{
  "arch": "vit",
  "model": "image classifier",
  "dataset": "patchworks of several textures",
  "train_examples": 72500,
  "image_size": 24,
  "crop_scale_min": 1,
  "horizontal_flip": true,
  "targets": ["patches", "centre pattern"],
  "num_classes": [4, 32],
  "norm": "layernorm",
  "norm_position": "pre",
  "hidden_act": "squared_relu",
  "mlp_ratio": 4,
  "head_dim": 48,
  "fused_qkv": false,
  "bias": "all",
  "qk_norm": false,
  "layer_scale_init": 0.01,
  "parallel_block": false,
  "inner_norm": false,
  "patch_size": [4, 4],
  "conv_stem": false,
  "layers": 8,
  "width": 128,
  "positions": "learned",
  "pooling": "mean",
  "mixing": "cutmix",
  "label_smoothing": 0.1,
  "loss": "cross_entropy",
  "init": "trunc_normal_002",
  "residual_init": "none",
  "optimizer": "adam_atan2",
  "learning_rate": 0.0018,
  "beta1": 0.9,
  "beta2": 0.99,
  "ema_decay": 0.99,
  "max_steps": 40000,
  "batch_size": 64,
  "epochs": 35.3,
  "lr_schedule": "linear",
  "final_lr_fraction": 0.01,
  "warmup_steps": 4000,
  "weight_decay": 0.03
}
Rows from block 4 of a small image classifier, named by matrix and row number. Rows with one number belong to one neuron. Each number is 128 + 24 x the weight over its row's rms, rounded and kept within 0 to 255. All counts start at 0. Numbers have three digits each. After the name is the row's rms in percent of the matrix's.
After each neuron's rows are labels from the 100 images, of 14976, where the neuron reaches its highest value: "colour at peak" is the nearest of a few named colours to the mean colour under the peak. Only what is clearly more common there than usual is listed. The data: patchworks of several textures. In brackets: how many of the 100.
# fc1: MLP up (model.blocks.4.mlp.fc1.weight, 512x128), inputs 0-127
# fc2: MLP down (model.blocks.4.mlp.fc2.weight, 128x512, transposed), outputs 0-127

fc1.447 107:125103118140148135128144151157197063140129109135145139108137142143148078145108092124105144100134147125146163132132164115147080150103150139139165108121120166146124134150147109041150144089110149162130159150183111119121142153123127131103121170111105148136161131138134113111114124105170143158129118126158173171117135122122121149143105128163154140150145146139102166114139139113101150125149
fc2.447 109:144104106129127089134109111149141113112130117127115094149103160127113138099126122091138149166131113103083127116114126163079143127122114065139132118101116121149137155161148126143120117130150137109158138121144117133169124125137116096049131118162143104133141143141152161128109114119070133117085170171163101108156137084063171122136150128086118116132123114135136141161153165104141163129105
colour at peak: purple (27)

fc1.415 045:100165147145113130151141189145115073106126122125139133086126132176146106123082150116130102100140120176145134119132131168121133105098177118135128098121074123106095083133146108164133115098176117165113109141100148136125111119139108123153137099148104129123139140133177126060116157125153143110180141116117181124099130111146113125153153144132118139112152124119123137106140143130170162111153
fc2.415 052:119108122150146132093149099152145136155091098134117140105127091093120105170097163114141140130138124159082088140179137115113161121128143166130124116103132169152114116100109154118150154150170107092143088119168155104119187108141143123106134114080101133108112070160118143124144153115097121144123101087130134164109112138143181132114102132109140131158126110103141127083155165127140136123143
colour at peak: pink (32)

fc1.454 126:160152106125135136115140105124156110095084092125141122110129138150103135136134121116136115138119117138078126144109093139093118137119114146097098106125142132130167106079147103113081138121144114137120100121134159111125164157128128134118100171122121139146193093177144114094090121131127153196108122164138137155082148136074124171126122108102135160168102170142126112135125122143109132182097
fc2.454 110:149127090136104126125153122153157132126127141179100118130142141141109117180107083147123119172174105120136142121151191095143141116159167134071128094139147094136106111122160107120115102149094129166123148170125165150127122182121154116111104090146165126106103116133101119158132158123150119110116121123147127119211138133115118126119122103105098086119123147118125162148117122106142141097119
colour at peak: blue (36); pink (29)

fc1.489 098:132127128142106126141136172116186130164144113139148087125121107229128114137161102115113124147113122124089106122173134098119108123111083101124111117126124128116125118100106098108156152200111130138122134142092153122132135160115102095180123109130119153129118141137127129132136138141154131136146148108168141111116150127132176163118106134135094132146138129133104126106090113116205150164121
fc2.489 123:134137090130152144150113118108144117106141121129127140131085109127159135115109123140086107092164099105148134149101061133129149109087103158135128104146121076134123116099125117174151146118150135156128072120103123154146122108139169139143132146135143128121156119129134162099090130192104125089091118116188106121145107135169166138106162132082124104130116157159127134151124126085088140127150
colour at peak: pink (59)

fc1.111 121:144102106112174141152159123117156141165079109118132134155144092121102129137123123131140111084125128110155085132097115130130131118125093142126150132120103123133102106120110171125136088136114106124137115130153145126142141118158108145112090141095108149141114124136173124083140154113136135115163125118126129178117149130116159155085101146153032151132102126118112109074080118139183131177130
fc2.111 118:122119076101129124109128148117125169124156108161072139133084131159142134127123133108109124117177125109162119122153148152147125091148121117128100078132182106172142100106158128156150141111163137091099148105178153135140128134108108142077154124107121174130131102112104118150142106126150122152145148098119120114124175154127127123139078107103125136119182162153157123113121102112099130082109
colour at peak: purple (25)

fc1.460 135:140147077156148093113141105064137141087130112134142115177144138129138132105136136104101179130149103129112160140126079119116122138121143147128116136154156125143117111109149131124105097131125142139104122126128114094133115113124120135118135134166174130195126117178178120141186131186123140119134100148128098130133118068139096126100127072164122157149112138095151132122123095142113135166148
fc2.460 113:146120139135135127134149140148126122126149157133121135139137102141149115194149109138167145080102171128128129139137142187129113104159141125152137137145090149106136141132127111116113117123145108092115110116152125162123139144123175123127174099073102145129152114163060114106148116115142138091131123119115141087143141146142079129146123096063101158124183156096137110193120142144132132117119
colour at peak: pink (29)

fc1.224 111:167123117109145127093085153127137104104117108136151151082126110156123116116155102136134109170111085135167109128109168128111141142098157142102116077110110107158159117133124134122099116134115113148123117141151098117075150091176157117105155155155121105105156128147104097169081117146091160134140144139126122125120140117139132182144110117100139168141076169114129147110163117162141167106134
fc2.224 119:144111127133106125122141090122130126137081142090101073112144086138149129128123150144152140119147146115118139126149114093121162124124154127139123159105154142104135149149143085133093136099160135108152107171087145156129118172137118118116063082136133067131113107116139115096106117157180153153116140124188139116148111106121148154157176147096100138096120152116115148173110128128142101149104
colour at peak: purple (46)

fc1.503 126:162110127117120120169156118130128118121142137101110229139124134181142139109139080111106125162098105128138121158117110166144154109105130130107126054157110100134124129146071145147114131115146120121121128173137137127141134176147149115103108118155124118138166135131113141142110139121166149100136154133128120135071191149150120134123136112104089126121085112135100141116106129096146109114117
fc2.503 120:136124136118133142125138142144113149148082101124125034132157139118126113108129129119119128149123159132142106163149091110120156113132178120167112176136127160085134108128109136138133171143096135095125156142104116120083116137131129146106112108079119096132115142137132121103143023135077142122118131118133116162110097137113132129159130115119136127131182155128139132161110136151138170151129
colour at peak: purple (34)

fc1.275 112:100120113111136144141142087125153138112141096112118128142145137131170135133110108124123088146134141060107172152103078174148117113122124126136126143154083135135118106149188119115160110103131128130120160112124110169124158119084126108132165145126106129133105120095170145125162119108132105112135078140078107124116109148130117143139151106185125091079146162129151105131143112166088134169152
fc2.275 126:136122155123151108119167134131108101123178125106117116135101114135088165143119071162142122180095138124137098135129144144146106118128124084149108138158081126098134144116101168132117109125085116081111149082100130162105123144078162138109123142129105161116152137109139125142161141121120161107098114159094120126103141141104147120138136092120131103132187101150143139157079116180113161100137
colour at peak: pink (40)

fc1.140 129:137117116136101113127122073107141132096097102132080144165150141128136121115127102150092141146151156137093087128158096136133150098107099115109114098142155118123176093106138132118142134115109101175118172132137095139173165140115137129114105095154126132170130131133113141164160120116129128120098135143103137146098126118087154188106098156176165108108132120144163130140113103158113147184094
fc2.140 142:117152083127159145136131108113152133145083140114158099078090138118165127159091105124097085128120102137159129179132117085098164136147131154152136184122142149138136139128111093114154126115133136115160070155140094120121090111130108130142108145132121092146154129130102139111114128131115116144101117130169127124092151145141126115159166094110118127154094136114102126118127193148117069089105
colour at peak: blue (41)

fc1.228 114:146137140141129135142095128085159119127097083139138151132135130123150105090110133138112097165103126146119077082121113142130131114114102129129139102128124145113122104093184133141111152116143117149166139131152129145079171164081145121107126099128118111153127135085120107117149136064089142155133136061111151146079094148146094163118129093097138132140132127146129143144120140156137162176098
fc2.228 113:102145130105154146136126128136120155149090103142148111137156122115126141082077081126117115179136119147140111134151122110147134115160146110086084103147145119101136095138100110161124088137115154089146152149138148135080136164107164135139145160163126136115182156116144150160075155138120121126143121111158143142215122131133127142129103101093126143095111117125119153165105151103141115102124
colour at peak: blue (58)

fc1.367 117:141115082159127153106110171128135135087136150097127132099095140127135141135141119111107121124156152156098112127170160133147122089126143087138112149113090134119149069128132146123137105137099141145160112094129135167139157116182148127121118145128099095087082122171070131109172113135105168123147116159091122140130136169150160139091139132141096085143123135134160131165141154167126120107125
fc2.367 107:124146106133125139120102117150140129082144154163176122147133134144152133099142152129133100105122124127129107142104109107136161110148119131124164128165120128175140133124071106104125130136155118107168099158145109151142121150108125130140166119149101167159154111113154102063134172117099136112159138168147161096105130084123082107169131146166143122102165164096095109088166153143127132098120
colour at peak: pink (25)

fc1.144 121:166132099121119158097149146145149126109151097127150197127115160133124126116133088154142116184161073115157120100098153154113122117117122144115116098109116119134111125171140145123136080129093134160113172116129112102124150111093174151127161170137088125143155141157138092117129106110092110127123104134120159131146118122144104154106120096098094135173151114166101114175152145137127114090131
fc2.144 131:134108118147134154152125135133157117155135109131159129108132126144143116118128174110150099158172185147106163067099132108131121121103162085134093131121126118146141128124108133132085170104119120075097134114135124139116154132142135159146115152146099159137133108112119136134114147126119115087158130112177092166167140116092154143133135182095117131141172144100118159172117119191129168113139
colour at peak: grey (81)

fc1.21 112:136114102076118130105112090160100120109122147139166127161137123141143110119130149148142105120123070093148178120133143136097145140111144085164123109152095144151122117124162133121115133134121125096093139146135165133157104134104138142124122128096112125066146113135134121099082115108176113133116101071099124094151108117158115174142120157112127192091139164104136136092143163154158144136131
fc2.21 128:138101118168134118116129138135134146103106100094096093126127128150142113082143153147118090128126154154107133142147107101146127110131184112128137112158146090153126116083089176066092107139106148136130151108140136130166138173121161135120127129137166129089116179145103109112137128141074144156148138148126112162106141142197110148139119119121104089124126108113141163131111099174103147132157
colour at peak: blue (40)

fc1.85 112:177144119145098130133083145144131128101113095123084126104148156120116117120119132174083108127124096108151127112107135131185138143096148187150149086106147129149099125107119147122168123103177135169127125105154114100115166130150183160096144156137084125154125172136108135107100130104126129134165142107142147148126119124156144165131117101125131091154100130119128152162154114140152153101168
fc2.85 119:112137139112117148150082134171132152128108126094105079164088113167157138133112116161146099122157158134165090157165133099106141092138148138128138106185137095134118110124125095130171117115101132102109174110103120100151109113124154104127149127094168163099145101121109125112115106098104118109106113143144082116129127161194122136137130121153151129091153151143130141154127139165112169154113
colour at peak: blue (52)

fc1.216 125:127121143171098146148132126117131134136101141131097130116134135113170137083132145111118096128132092074122114107156109128137122104122111117122119143122101129101084158103158180121115163134155135123100136087144182120156081134177142127126122118147119125110107142115107168148153118112131116099167162140094204150119141112096175161131114187148097140127106123098145104111113120133138122169162
fc2.216 102:174163125123124135108157136108137135101153086214136142124093130117144155150129129093102152103108130140142128096157153150122161136164119132078120122147099119113116141142110104148095107150096144156127100181116146141137134118101099110103115161128110121120136123127113132157128118106141126125148115089139082129172092115118111149066131144169128113134121114103119108151126139040116114117123
colour at peak: blue (28)

fc1.7 114:144143113118173126138104150092117120106139113095157132089141112139124145138159121094094158136170143148095109170176115159114121160127137090087111117135133125154147111167156133116098126117104162114105108136133165107121093142140113095143154103143145118089120109136148133197140149122114119141117114089117096078139132112101114106126143065103118152077099169148134128162146111162118147125138
fc2.7 124:084123164162136109139136141137091120142136141108143123149162170117058103172139126128152147156094119125107167140171153112115150126163162068149146171180131117090132137145128124116119119144147130126134140102116140139142111175124108106100150122118135134123169119131098149132140132134181166125107118121071115156120127111150106144151128108169110167142094138144100134088138131140119101109170
colour at peak: pink (35)

fc1.441 121:147127132128127124150152134115100055147169130080135141127115158172142106136123069086122121157114108107145148105123123111156125137113141129114126121135131119119098138188127139068151117163121142170097165100158106128129147141121157094102148122142128130135113128121157092128172111142119122081155175136088137122136114129112144167118132114128169160138132118130165152157143164147119188121102
fc2.441 121:100104112103106139140101128107131101101140115120112145115132134167160103149155118136124141140178062121142105125093110142111095126136103123081092083126108083114124081129128161094138116136107132129077151146175130087118115114105146188138165126144155153137124117135107140146135121127121120132110120122078150121140105137148136165121045090144140119124112110147105137150111098084138143128114
colour at peak: purple (29); blue (27)

fc1.308 115:155112147122142123118127158132121133178180096134147125119116071133136137126104091105136149155099156168128128140142111091145126167125159064118122124132117124127181140182140112130124163116117149122161182165125126132115151142082113117116160165152133137156154154102105105113097101087127117137090115107119109096126118118172101139099128113164153082152149124173106135123136117130123145103146
fc2.308 111:129112123149126131112108125131134138124139097181113153102076090148113113084119145124099113080136123090097108165168128134141152120160164163115115092157118108145129090144119107149123138121084145144121118158138139131146133118134129145111074118119138100110063166144166136166130144134095138108109133136165157174178090134137148126087119174105151118169149099109118128138112093109117122128143
colour at peak: purple (26)

fc1.455 107:060102100156138156115140113107105142108121136116091171131114145118114115128150080099084089118128146141116135113109125156153131070117112155126138060103132101116160094082121081112104139167158138154114107147155117126144132133149124131100123101138111107137132141170146143079142156160146128150148108140172133092140158124123143107154133123130090135091157147149128132134092158142114131126092
fc2.455 108:107158088144091115124124125135156099082108142114113133132130154191120110094136120102109124140117181128130141121114095097121138110138129156059069065114126103161136119115150093137141120117134110157106133175136143124170114098130150138117105091150114141144148105128142124157164140146145118109116106164143171146176159121160073126113110129115131096160100162112131138132114143129133116123148
colour at peak: purple (35)